Weights of a small audio captioner.
Model: 22.3M parameters, encoder norm layernorm, encoder activation silu, encoder moe soft, encoder num experts 8, encoder patch size [16, 4], encoder layers 10, encoder width 192, decoder width 384, decoder layers 6, decoder norm layernorm, decoder activation gelu.
Training: adamw at rate 0.0011, batches of 64.
Data: trained on chords played on synthesised instruments, 52083 training examples, 7.1 epochs.
Rows from block 7 of the audio encoder of a small audio captioner, named by matrix and row number. Rows with one number within an expert belong to one neuron, the router's apart. Each number is 500 + 40 x the weight over its row's rms, rounded and kept within 0 to 999. All counts start at 0. Numbers have three digits each.
Before each expert's rows are labels from the 100 clips, of 14976, where the router gives the expert most weight on average: "responds to" is what is common among them; "band" is the frequency band that holds the peak. Only what is clearly more common there than usual is listed. The data: chords played on synthesised instruments.
# router: slot weights (encoder.blocks.7.mlp.router.weight, 8x192), inputs 117-155
# up: expert up (encoder.blocks.7.mlp.up, 8x384x192), inputs 117-155
# down: expert down (encoder.blocks.7.mlp.down, 8x192x384, transposed), outputs 117-155

# expert 0
responds to: the note B; root: E; vibraphone-like
band: 2000 to 4000 Hz
router.0:532460490482504504532464489516498523479442404416483462477496489414526563503457425474489489496513502467472484546513498
up.0:550503408488459479510507565572549546499523470474466502449459500554491487524532523523532485512506517533537453520587549
down.0:476498403518482446525511531505495453553523498536517440500530458466437450469543583556435508485519515456474488493464563
up.1:481464473548487497475522474482496504477425469494481439561465528499530501498467471498482499452496537528590523482550534
down.1:423529453452485569447487487516493514539453501499524546525525502443417507490527523500484482513491531542532487488524461
up.2:543536498543577524474482568524514456456547500471483534480460491543516497568595494521559478533479526539522512490511501
down.2:489481484497520458519501468553457507496485502500528481519510502456481547483464536488389467492454542512525553572549490
up.3:482458372471509482438462552517527486525539489439521483477505482530548524496423493477486513499480501507471458467541470
down.3:572528538546544495523617462456447457456508577522485497562539454538506454460553515454518394535493474494505449501524529
up.4:575512498481511500462501507593499468477539492509502464441506466565507548503441528502508437505438490517488483518512460
down.4:538484522522467474549569488489533448524451512422465512524493464473528488454536524492540466507523445421444508446473573
up.5:556493419457476503448419510516498527516575496476544483449456516530543555481444493511504498482479486437441500455463385
down.5:529501615549488518540557389473449511428531573562399552535511409466480493469538529462503448553484495505518477494487531
up.6:501552419488424455521485495474564512459493507587568584578552513494490513457500522537514488579500492532493544485481411
down.6:555464442512547483573471505508464557516564475539496383532423459555556485582487531513508497518502533496467515487514503
up.7:507527562465439535555517443489430478484546522492520481519564464478407482462562521469480484516571448507474496479510451
down.7:518468584519468497485542480479567503521506486483437549516436509503547522500483501564503483459523499442450439421492444
up.8:494517455490505504476501527465483457448486430424515484469487461541490534427464495522563480502534560513502568525504541
down.8:466450566519488476537521508502516526509532544488507590574463471461422461432577522467496430489503472494505436521541456
up.9:434529528556537516466553461545452495518453473484521505519533480525508534519482461452501462441536518526543519499528509
down.9:445530521473430500396481601529568450558503458462497513524540542503454491464513542488495532511479485450499437483470444
up.10:453482517493368550613536565447480510522497507555507508554533466500474465476535522513484534470519434514461524473484563
down.10:516467429496516542457430471563467542543476459553523480476501525550501519492469428523511530464506536520502541458491499
up.11:451511544568463461441519471430500489506438504493484523549490517515497487496474525477557499440541509524563472455506549
down.11:451509515475452513456509554519499455448477467417517494460507548463475498477467486519481531525527478436507430495542466
up.12:529556495578521459501524511509477515507516531498439386489570569561432519572427468538511537428464534494546530434500513
down.12:476487469427474528525429535454537536545444438502527505498591494500511460483522539498470587473481429465534420512545488
up.13:504513467421456464570533572467522547459495465514497469477527540525487530526518493572528514502584497474449501509492511
down.13:592514418466523517513497512527422515493491512493417477553558475465537392493467460478474530502493517530559482488521563
up.14:535467461478564517486508563449529505465549456465556465484470527509538575424510506518514507524516498470425465497526454
down.14:506505563554514519512516434528432525476554568618415568559496416473457475489524557438476471534430513582524499489525545
up.15:484537590564487461463535465441520527479417476500479478568453487507490497485484493465534538432508510537572504529571565
down.15:412485487510451506431480498557530438478477497460537536514572596495450507461493517488486440550497505443496503496499445
up.16:436504540567515507484545479454553532500443495466505534492420538470538470435498495497544541582531529532524517496497518
down.16:442508481487548483533427515515458508460534490507475487472493510513422490537486478456398501527456487452485459575531450
up.17:475487493507489507557495524456492579537523508585516504475463509514497532515441519512481554537547570533454570521538460
down.17:574520441472543518552390555532469484545499459513530453485440474547577508584501431590503529465483500505481527516463481
up.18:504480518502449466523542570532482512523494520493534475506514481512486478533546527482486478498523536517554457514475455
down.18:539577475502505459530524547440548498491579502456519432525570515513480470485589536459440533543477500457523523506458523
up.19:518489523514543434538506508477479444560469510502524523524518472456543450490501500474465559428487499567501569582509559
down.19:479520492527537540502405601479485475533443475477503440462466588521560515537429492523493526558444524474504519518586452
up.20:576526462478458486531490554584504500477466481472496416513524449511454555520488489525560480462555501529487490443560504
down.20:498508557536465565473565487476561512547549481441527539542559491478500463436548530458475496541449450443548447461465490
up.21:520576519486462424552503535496529479523526490527493508520494520542496522486593495551570505507486462447450554505483570
down.21:543468446495529515461406459587364529496435528510524469524510470505531464480469430532490545476494572553546504499553526
up.22:518492495492493433438502450448471485511530524501545452536549476573491515467367536504441516498467528540517482478491437
down.22:500469532508541505528515534404524489479544512540441532448504467526517412474535474543561484512497474506454433500474463
up.23:515486519496458509581523444490476507490471492480498455536542474497406470461467497471491490497484488532483541537521515
down.23:503492496479485540468489531502505476526468433463501508478484501479547488499526489542514572506481512453449459469525418
up.24:505537496487523465402446486508541525527551589519545532505565561620476530561415548468438514471409531488489551484473474
down.24:554470477463569447535425477453467546567538515520555424567530415570513471555532478497449534469438484502491464496474458
up.25:497524425498475489542470517593487497475477510550495514535574500507441525484482554512451522461465513479450481516518573
down.25:530491476527517522515522478451488564588498456517500525516450495576558429555492486532436528485479488412451467443503490
up.26:504444483542535468502482502445516493510468464515549565492510522448573476398472557445476539551587546548554454542533474
down.26:469529590528525503446485554501528522502580515489448475510463546560455492603496521506474506473434459451444505511466514

# expert 4
responds to: white noise
band: 250 to 500 Hz
router.4:449415548502525562491591488535477514471524465450524449454447508425486452497547541470513474486528525465545461538508472
up.0:479482548500477560535488521450540452540533501587511563454475510485557493453558608471460474554497499496562521462508524
down.0:494508490548542535469572512476468449409445508509464474556514471445470508429583495479547516502505498468481530536555470
up.1:481484510428417382437482499506572474497534510503502478501437511469486473434521515452453515537504482500512548505470481
down.1:535547494492602473475497502537472546512526569458596504514493522598467562559510435543527505528506496502439554481484534
up.2:467523443533589499532530517542491506505489550493496496581513451559466576493514415485544442432494496493478467464474462
down.2:481433468508407519435494416497504482589439427498476522476495506514507490568422579480468532514449557482473477479490550
up.3:484433497491466540524493550481548519438479482536546564419501435510442488477556581428466436536566530443559523468517543
down.3:503503543540541606487480507523439464494470532562460462487487482416544494483534504522525573492543525481509493517535467
up.4:545514449419550517502497468503465514484545519535488467498512536495547458488492514550493506442440531495580455523500548
down.4:449480533579541505507488572468523541461413539581518539555517461493497567417581541502550477559522485537532510485509466
up.5:503544538514539523475466502434494522472474489510437472424470530496476430511490557421491472548475471424511522457520547
down.5:489500486570530533521531515474473408442481514555485465504530514432487534406518551542527573556537511459532499502508447
up.6:521551496518497486445469516489500505527546429551618494480508555464464539467471498514491465522573533524551521500453489
down.6:435443541492488462506599470477471505441553514475460508548448557497485513487448535446562533491470488542423479511463469
up.7:466569555570525488493511511517454526547436500491462479489518543508552497496492458527535463498471500511548492514471486
down.7:555475519503541560467400536470546458469572502479482470512484545477465548512481470460598507566505525562484483471478414
up.8:524497551597539509470486513456510454488407512536463596499471463491505545529543464486574428488527525481552462458490553
down.8:518468439504486628476478551496500516511478485461441537474485507491507477599475488481529492526468555433478499486562517
up.9:469467509512536477589506493531461500442485455449481471543513458481527547524537481546520554460506513510462427491520470
down.9:509483450509475461524475455510524507545501526487514509466542522549497475510431447524431487466463488458485545511468542
up.10:481565572529545491535489567532573520512498574463481575430474488516496574504521561485552472569537472463465494503484452
down.10:426496490549488566444542491470456415528475464559478519443497530504520476551493458490527487574513519498567552491492514
up.11:547482524502468457472475608518535513467568489494517544478489559488581489456582506502416507565522483574513503510464506
down.11:497467476489543470452464473563470521519504529508459538467561491529456510599498495554537571436455517430505527506524490
up.12:432499536536460450522455466515522482605409474469522513525456503506404489570471525517577517522536449535432518458494493
down.12:521479504432430491510501510542520521489509489469524416498524491457500490524543461479458473557521466424527477524476521
up.13:517540486543561461516510500506530545566469482485489446453568533499527503517502531543585472427546528515518540491531460
down.13:450468587548490542456533525424519487450523500478500500579490514508453531486477503483508530540478500531496486454471471
up.14:459481497454492512477416539484475439535582502590507530481483524564478519528497522547492482585418503534422561479458522
down.14:441527448521451470508463497566506511491469396495423410523511532512548462454454517473516472487552519528554472517532492
up.15:520515547509600481479476464467467502572452535576490504446498492453559471461559491497434532582483480474531499506537537
down.15:522530516513503523505548523553471465485528571520428526499505443469468491461475511440560518466439485397443506496495493
up.16:463527460550499512532514474435504487519447560438465477541542426452439583509405449518520510467500484516400522513548474
down.16:462488515524443457498484564517507541597519518498600491517414539527515444495494559486466513596468527471478450440451456
up.17:530600587526454506528527496509509511472459470448497542474508468558484525505531501502524478528574518486539491463548502
down.17:458433497558552548516539490470495454475506477573501471517470520479527565481519497479531511574476479431508515493502478
up.18:483544462540548433490493508509548534526543485547605496510482543474483578474484495511541476529486473518563536529525511
down.18:423516503533517591466567546485494463481517450515443527526475475488451505433429519490592515526468518507425473394525498
up.19:526508447530498502506494470578489512488490559416536525588541467586446527574422530478505508485550453503482501526509539
down.19:457508518504443515508503506520482483602455460522508482543451528534495457514493545561460456522429510499468462401522463
up.20:510546549462471385469428504545474485516566469435539475491489479521472476523522480459508480520476487516461479489454463
down.20:557522460472559440482501476519469512485549556423585475482498478503499518561526434493513547482518544564486536518488517
up.21:525531563572483494594557470431492516513469561444476489440511502508456527538434470527499529472462461518531464475561477
down.21:453460471508560520441509510454529445490515520520546489509459553540463539462488558493514498489459514424473550465418501
up.22:504487610583520520510513526480535477500534541573455548436500471576452575530469486509501462521559588547515543491471524
down.22:449490446532490546462484501515485458467505489449509468523432562478565480553463506419492492499436502459483499499511498
up.23:507475414499476449522494534492529564560456585484539596566545514474483482581513399489502500547516474490481500497494484
down.23:452517506482444510490442487551515519562534441524519523464475502577514487532464568486521490499545490478525522495508490
up.24:442501528519466501510477454483482486464558489490456508493441477447505472533551492538515510488509551519509503497493581
down.24:531518468515509485454430483549532445529459514464490558485516483541522531515486464504402490473431440528508544567499537
up.25:515464577547518527442510575516487467549457485506481555493510505501490482472544496443510425555532529472601537492482639
down.25:548482498471544549504457495499441516459506514479401493437496472416485447505554429450474551537517454508472516566529493
up.26:467514491514487445552530537517516533455591528539524479456539536478473496511501545598497453486489458487519520463504475
down.26:513475509539549496492457445420511490538507451510583549488588565506519498487485519521455482480442507527504526528487530

# expert 5
responds to: vibraphone-like
band: 250 to 500 Hz
router.5:508511485502567463446505441481469584510517566546583464530513519514512567472441537464455520537435549539505520481561485
up.0:467588492491502517544485510441530481534487539501475523510483560438501558414491553497534522517528499494453465495521508
down.0:511487491561464490525460471457461467396527554530470497550495498511422519426493576489573437429504518541505499525499513
up.1:535539462468520437515426478506482477545588487450551505460477507455515495468501530473467481494516550471439538548505532
down.1:480505453525533513446487485423573453433557517468509490543486488598539533512448497548513529509530503565589498458533514
up.2:524462540514463457505512515514582474482492516479473468505476445545511553562517468545511465528517449439514457451569552
down.2:520502501529514586468534428494461525477481483531526550495549475463473490482494524481569572540487505529482525560527446
up.3:475445545485402525500527520498501456564550530522476483440475466530464456456546504522591491549565553559572492500454515
down.3:546613511522483504492476548502550511540541519515539551516519528446474518473448483602562518548463474456487486428508560
up.4:467555553521515569458418497527435461492514549534445468424468509537539520511462578461483469473501578551457549442448446
down.4:506525473501460417522555516576562482480475440472511484475521499551508512441472465493465464468541524514486557468503552
up.5:497576576514453525493457470579437450583474486553450500502614475557492419526498480432481466442436472507574520502532519
down.5:533511495535533465473476491469519496509525472484550458475451551518520538538471493549515558478504484491435492444449472
up.6:533503511517479566499474470540429527473478579616465483456458538514537450448490573417503427531529514497530476547495425
down.6:525511498465480495575534557574530432484501383477470528464562506553492478466505483509498519409539543565510524503491563
up.7:590573532524463482548532553458534475454596530558464560376507454502434502497524453538539466531504501494500478438468490
down.7:496562461446547545487456464462439529414521532539529467577592440493548492508545425531530543488522507504512511473565501
up.8:537536514496466446498572545504562524509482488499470512437462460526468494573490436517461520548524475480570490480526526
down.8:511522510512541559447557468496470461421480516556477547493598449502445433466502511527483495463505517508482477528530447
up.9:504565500513501559462480473530434492461454587562405513471513493530527470488481607472512497552492515485484475583469449
down.9:478473523473427507489532497551437512505439421505463487413528524544513450476490477494434497429534531556481549480498534
up.10:558520439496483552480430533515453456528507494478509505430504515418522495474538477527508420563551534532609524534538518
down.10:500450546570531562485480477411478508462469510518533505513513480486539521448454496515532474478473476493444463411453470
up.11:469538518521484497495430505508578482602422488468483449462467525544495503528486467527537490516558583598581554536536565
down.11:538528480544497514510520542458506561475553527539540505565531577493434564502508498508569508508516493438456432449420537
up.12:481549501549512433538477481476542443469535471522557498476469446502407522464533404483474485516501505487497458488481565
down.12:592513486397551486437481470504497519464506465521533417444568445517547467558568399491501598495441460494503468465561537
up.13:490509428484537485506497489479472417407501406447475503486571464551468502508492510523600426435535493521518502527488536
down.13:455516550590482513502438509411581501540490510549529585532525477447552587482500537554422511541450508468484484499459557
up.14:476530487472568459504521463486449487463435469549558461570544493479519525442518436502473487515522556472492501500541555
down.14:479512430458480550556505544540537490416533508435459524533521501523475473516539471511571543498568527501465413483373481
up.15:534570503494459567503426488524474511505474547581470518515491459524505478538502445462482452505461586577546537510506511
down.15:507481556557536505458586501519552547469547521501497405502568564528504546510497496525538512454521490501525485438424537
up.16:500505444526515462496507474456494335435452418506522522557562475507475481415581545496557518507521520551480438533536507
down.16:515475494571474518505462509479533479546427526525483519489557464527465516447513536567415485480476529511559514492514566
up.17:503592509493526590440477471525445477498510581612461487470480483466524485415489567470504475506508512527484495521478424
down.17:502538491513469485541518526525512418475513375485456527475514547599489521436471516488514470412534531550475471479462511
up.18:478488449507513522493539498477456384468476412484486489515512497476409434450489558507572473498571600543526498552478519
down.18:505516573569548478499467527491544502491422486535556612520548503442477505454558504574508530502445493505494451487489567
up.19:461507487486503451514492504530491478476552412476515464548487421522431479477541444471556552497467465452453486452425453
down.19:433494537494429508437504518469529504530551556470482498479489490540518494552406466599485529515465463464433492577530563
up.20:515563486466483505538494565497492468567546445456519552434475450532501466407546533462484435549536440538498484476474459
down.20:513459455424499529539538465456445539506552563517492529530527468476535493495473467509461521485461467493479514521524482
up.21:538500504546498529484517556483545509570506487512482513397443436494424493474514499503458497556523439454500460510532515
down.21:575480485493507546561507459470367514493487544516465562480534457509463455480520469468477504489476478558535561498576485
up.22:532471442505454488469467521523467538585504477512536513493516491427536515546479523444465477531477437424400498463447522
down.22:518458511470509521496512459417500437461550586520543499574471488557558507501451475558479494542492497534573530497519506
up.23:518514459456465525513437490497451506449535493522535539490489467524447554478504484463525402464478483470447468472453490
down.23:448461536473543488427560451437480515441473520469485388531554443503603485545482465543510542454475484477512484425493520
up.24:484616526479445533497482472490549515527427511525492451534527562456502488525467474500535558465518498479487498529516546
down.24:514492513501408512487559532515450457451438514503494459456471496485495462541515551471518458499533530468490540510465482
up.25:496507522507467485570496510504551529519495494446504465481503534510487521521516535499522563595502429443437491445479484
down.25:428503556471407556548523474452497499504517487527482544536550432468460497446517497522489561513544513545498473514493449
up.26:532501551486461542506531517513501404475502481535483476415529452544515489494511456561596549576562597545556487497476520
down.26:517537441463558476514452551543482527502528466496536461488497501511476529478511446559451481494507520525531548475505555

# expert 2
responds to: block; marimba-like; instrument: plucked string-like
band: 4000 to 8000 Hz
router.2:510482456489537480466433493436518515493476440456501564498473562521456487472510461449489483508490471473469566517499538
up.0:488500479511495565445536469477492419464511503411534511502483567482474532447460459529491503517459502523515523487434490
down.0:502430516483508450566455448530489550485580505490470470482501558463413437486511489488464500518452482514530511488542503
up.1:462557536550531526479481496545512472493498459529452537448496437533447498524447451489512496399558547497554517479467510
down.1:535473549545500461485537574523537527487542510494504499571508537454525506476492518403512438570499447457522499468435514
up.2:423512484483434541507422537536494546452585488612482613502511461611492460489454490540526507431540516514511485519520552
down.2:478509487542571522503524616392524496518472484503494453536465510516496536509485453435539470539558521524576510495473469
up.3:466567546581488542429533484508523545562473486573506550498467527498484513491467498528536499519539564474485506435468419
down.3:547485468550454468563385511484453494568517508435465483452471423434441499480508529492501520493495546541501426504481494
up.4:439548501517480424521432560489510505568499510559522572511440564481522499478530475543551541549458551463458436484450445
down.4:489503435540451533499397556512461530520541544437503486430502428508493540506482523566520563475541512498524517531463449
up.5:509483508507561444483488528427532459534472552537569567521453487458546523538549518512514414493470456477504519451483502
down.5:419499475537460555441572519555541467562505469457463552461464569516502460479455540537442465523495535545549490511425481
up.6:443536633573479492409521508466486532517475488545499574480517480469522494482504477529506488490526511492524476525447453
down.6:528492451497525478561447479535487508559524556511460484453450483453526491511524519519568546527517517506534444481446465
up.7:523498525399511398557453602537469455484550468557472467469457514489535469504486467543487523489438485487465488465497495
down.7:410493473558494506477455562506539472463509526443558488479550538549482545558419612534493522505484502486475467530434464
up.8:461464507429454464542465517517515451499517486525608537481491514502531518529547472527540569575456510481495500446494390
down.8:459534451530438522432436536445511473547418592438542514511485504531436494478404562495506538512550487473498518539459521
up.9:486590520550429489456475489485461590523481512523500555447477551493496508533467488525503515526488510498458478457481430
down.9:455524498496512447518472470516464459487515508474475495503486458487491502524482503497558572432486510507501478479478445
up.10:474497472467512430511501522501501528492551486591542552539475521484512512495539542589535546557492570568568461500497440
down.10:527530504520455512409438571475547486539469525460496484486482488545456532472466496435487435478532470446542485492408563
up.11:570522499546475480515532486530459482426509456455410458452469462458477441467484489510457494532516516503500495509422542
down.11:548546522464528491463467573501432540495531489535520543471493508468557574494489522515490498474440517491493504489484460
up.12:511504519585508543468487419481524518533502413498544519490513575449545537497555499507540475533441485484536520459495490
down.12:484458447458481626507502548527551506484562501537442513477463475512532512434500508453495527468543516566456499476450477
up.13:465544450536422543507481484528474511548443460502523571469466513466513492462461478535552477551576504450422453424463446
down.13:468460529482513520548421496516475490471559557465455492362505458485433474529495517458503563488442486512505503494468473
up.14:530464453515451517565497535484511490442470443573551471472492529528547491502417498528499508485468516461501478460511494
down.14:509520552456561516533540602499561460514551537514546540565500512564465569484517510505528428499491485505551552576506534
up.15:443430497463430445481466522522496445478532419551494452470464538505533500473533517536488548523511520475542472460470502
down.15:424544505520475519444465580551502497514489525437552497521473470526481516494469521464460493538484498507512527490439486
up.16:530510478509525507492517465453534489548421528376513508533549489494466489461498511543465461480523481518590508513555511
down.16:530519485466504472538546448530524482432534442554461511483468470476491434464525411454447552567530527496559485479562551
up.17:496536502513502504472478563453499540565529516506522543436505518514453513442430513541561539500495547548504566446452402
down.17:581512508533497428521448529500479518527506552441500542501526501487508514467504483447484480538506442447492472516475497
up.18:541478510537437471524500541499497510508488456521487432452452443439538497464508473554524508515485476502471497468539522
down.18:499561498518542466514473483517454495575526511507513577418524484533506549521447470575518553484461574505527564517530501
up.19:539433489464543520547537575511559500497520571550619469595569477479579530590567474528465463480443470496504523515535562
down.19:434508452523535522429496447497518495526456494545497546508519568546499475507485552559460461479508543549474512503486514
up.20:480454487420440475564492605516513472498586477493494514475506459514529531530542548557553525554469525491483511468467516
down.20:436574504529456505399518503464550500492398468464595510512567536599492516462422583523435505486496487504445541540491572
up.21:529451505518461522522479553543493496492490500477506429483473537556539533512495463525523522546398470469485523478486464
down.21:449563438509539497560429525519471491528516503497499547471528480517557582539486520585527512465508491535512453538481467
up.22:512536506536550546529523542563502468445523468498453463518512454489531552533543553568542564553564578528540528518545475
down.22:462550495500600576530557456466522457488499491476387487445462453454427472456554507531564477538515455552517464549590496
up.23:531558490517390552461424486541482476467467415524495477411418490474516517537439455485513518545498434447479496482455522
down.23:507500489518569428515490522499419525506545587545514541481503470446532534503438525543518522481480514532508504521473433
up.24:473504434447458516496468446496454526528393512447481501494510466467508461462448456516545518441535492544614506506478596
down.24:535468534509503471496508469548542489464581477535402452537444481485434466452545459452529460514477512579585539476551517
up.25:438512590500519537478546580544536420478565514490544471467452540505453515502473570499556530513477529512499488463452495
down.25:535517443520483488527364550474493492605495526426529530490522519527472487449503505500441489530453450520481484519455497
up.26:562476533425516465562457525514563522474526529472537490475505404500515518528572458526516476459520390454433454509483541
down.26:403518443573428537468553440524453464512447511529497507432506554484507420479432603574445527491521563509504483480522487

# expert 3
responds to: the note C
band: 250 to 500 Hz
router.3:475531531526558444519524439515494533448450463463527469523535466502470492527515515496487508514533551488482491509504511
up.0:558489506465550431523497460548438468537482422401537455537555462495500504450510424470504525508494501538573484512524527
down.0:489426486521473528552581568535513520536473531546507577483514531531530506555557468565510507559490476459524423427470472
up.1:462436463466527548526539522509483388459507406449520474490516464468435477496550561454532468451558522451548479522488519
down.1:539567522504493517518473516509516534518465565475584544501508471518558452568496503504465516565523534521564541510475517
up.2:532493432564558579454481536548454506529520550506492509468515471522561487569575500537496472516473452513537547539545480
down.2:455540545498484558560503483473513487412476541512476551540522470517406492465465550453536513434503462575499496466459505
up.3:496468545575449538515495539527426560533513452560443505483498491492473456544546528499488475485519499443510509457506514
down.3:501537480517489567514498507467554449463515475468530551501443482581441493527395532448441457459487473494493480518483507
up.4:515523505561491509574568512545450475471473376493442473491569480462479474460546500504558505479494502424528467481519505
down.4:500525464457505507558483538524481527533516511466546564502494467560522512553468470447471439493518496509484484495510506
up.5:463501513503500511493509563454470399453551502560491524487490502511467460535556510484492503489477512495546508486538537
down.5:528544426497505555475444502459488450483465469458468436450532483515479424459457515432493507500458420454469466473435481
up.6:395491483492522497518498491465502469497480529512502494470464478537571562513458530398510521475472517546435485464508444
down.6:538474433532520536556520529552437479503478488435511526493476416469434497504471498458510420431501503488471499488446488
up.7:521395516484456541505534475462461542484530439463501451370512515518512434555518490474558495515488524479601506475431514
down.7:515513588575456488462559513459532555456440570487542550494489474496520506531494471463491499492489479415538496443448453
up.8:554528482474484503544481491475442448519519507536513552449487457478557520433570518597491472515528495490531543527558509
down.8:440535572527441525528508524465568554490494561548544474474462509529429510531437586463453441464542495446508464469456484
up.9:491557534497544407511488510510540445459533437502577575564564446543498518468540479512515519474509504511543515502560463
down.9:551535449473455527548482487455467510480507517594467483485541493450480505468493500588484540544502518508470481496554442
up.10:510532491484530466500556446536528489449533483439557486542502470512436492477542481422479501490553505505516424512520480
down.10:527482499466493513479474462568475483589529493556479534511558506529602529477482482560462563576470510498527508466531533
up.11:505474514559471588516564548525453517546465471528475462480507535507527455487507511462436443481499444439533488532501537
down.11:493531447462494502515510513478561456468487466410603541500455446558472517545458492449493433496499500513489479519473499
up.12:495480524554471448553554517483494447492480437509472561481515455514395450443548461512527455548511496533565479533513601
down.12:460461545516474496532552492458490526476448486472570411484474549505474480535444503431460482468470462467471502493482488
up.13:466501516533480585514428633521492479493496522525474495439491514492522452526562479434437435477464453498481496438458572
down.13:501514478484464495472496489511540440549521454483470557475530534605473395501491540536505527536522481538487516534452573
up.14:517434544578443504589521521510455541581514492520392482519496504443485475466522546507563501488489476458495448527519491
down.14:461500444466512502471506496483517462517482476421536558531507479561412574499461486456489428450517494519499540535506507
up.15:541496509477446545486509427477462537520514501456417491473512551487425445476496416451550432405449419430449490476480493
down.15:384493537594523490485499521556535554521448449487572559498442533580528557551505475460440413562527525528515518484471590
up.16:497383509525500585557480505464528511563511521433430432439451514449481454504494435472481478520453419518427509528467540
down.16:442513536548510465473515521376584426493476513459523602502455537523435495496519608473504452506505469514483465516431480
up.17:577527529494523563480545522481521458519520540542566532484523503538494458509530553516530428519496466570627537524513536
down.17:509581522532533588479478494504494525542509578467499476488541513507514486491515526498527515548482533497506524487414476
up.18:510531472507491541516536502546556464464540463512434503552558450492433458457522540472528473417553480440467465476518517
down.18:489502484464546515542419488478462544603498545517564440501432442478574533517463508387486462548472467557487577505419478
up.19:473554513542471510488536480501535417428542483515429554510526478593456488493501495561533476459515497499540511493515517
down.19:494513484513523521548508479449485539511492542433483435521426544470459475551471525390511482507466445466452545557432510
up.20:446525508450486552558581536467543552423477526530458527469490530477470533525521557510520533502515488561511556532448501
down.20:483450495495477495480494472488433499564515502527500445531518468514549438461493538525503477528473503463480527452471493
up.21:454523505498519471430549503495585474489548466549559556523591484606434506454530517485504520437489547477532535507536548
down.21:449498485493514566497442499428453529541503550539449412481482511429514514443489523433513569540449439459449493512410465
up.22:542516498513524444525453444546533511465537485474477509556480501502496558493521454471439469558607548492441446483511459
down.22:542489470461446465495548473452416495437500484504496499471548501467545420474536524529604543563553522431449453456514515
up.23:494450501526479575508469498479474598602501554529476479569518542497535474558444452460486487503448467463417509526427487
down.23:454520466483515470483518549520557478476506466408492501514463510526546511530471518552490548488484531530521495572496512
up.24:569552434472482512505470495516572464522479503486481436438449485525513621527481509492495474518500593616522486514484470
down.24:511423472450483569474543535511443481511575466500500490485491467518470522516543504451601502436505525492447496495478457
up.25:545485506516478472505456511507491573511530517514426492542552467518553493521509469503519543513449436447442499473484508
down.25:478479415510575526523500469549497514454492512444472500484455518502460509504513477452512430506535500522499573566508560
up.26:474522519498532463496436435506472557520479547512460448477508544475495494567498492443436568501474517478443463495425432
down.26:531451408434552517500532494504490479484517484536522516453517516499582534465492482579525482493550531538508573546580544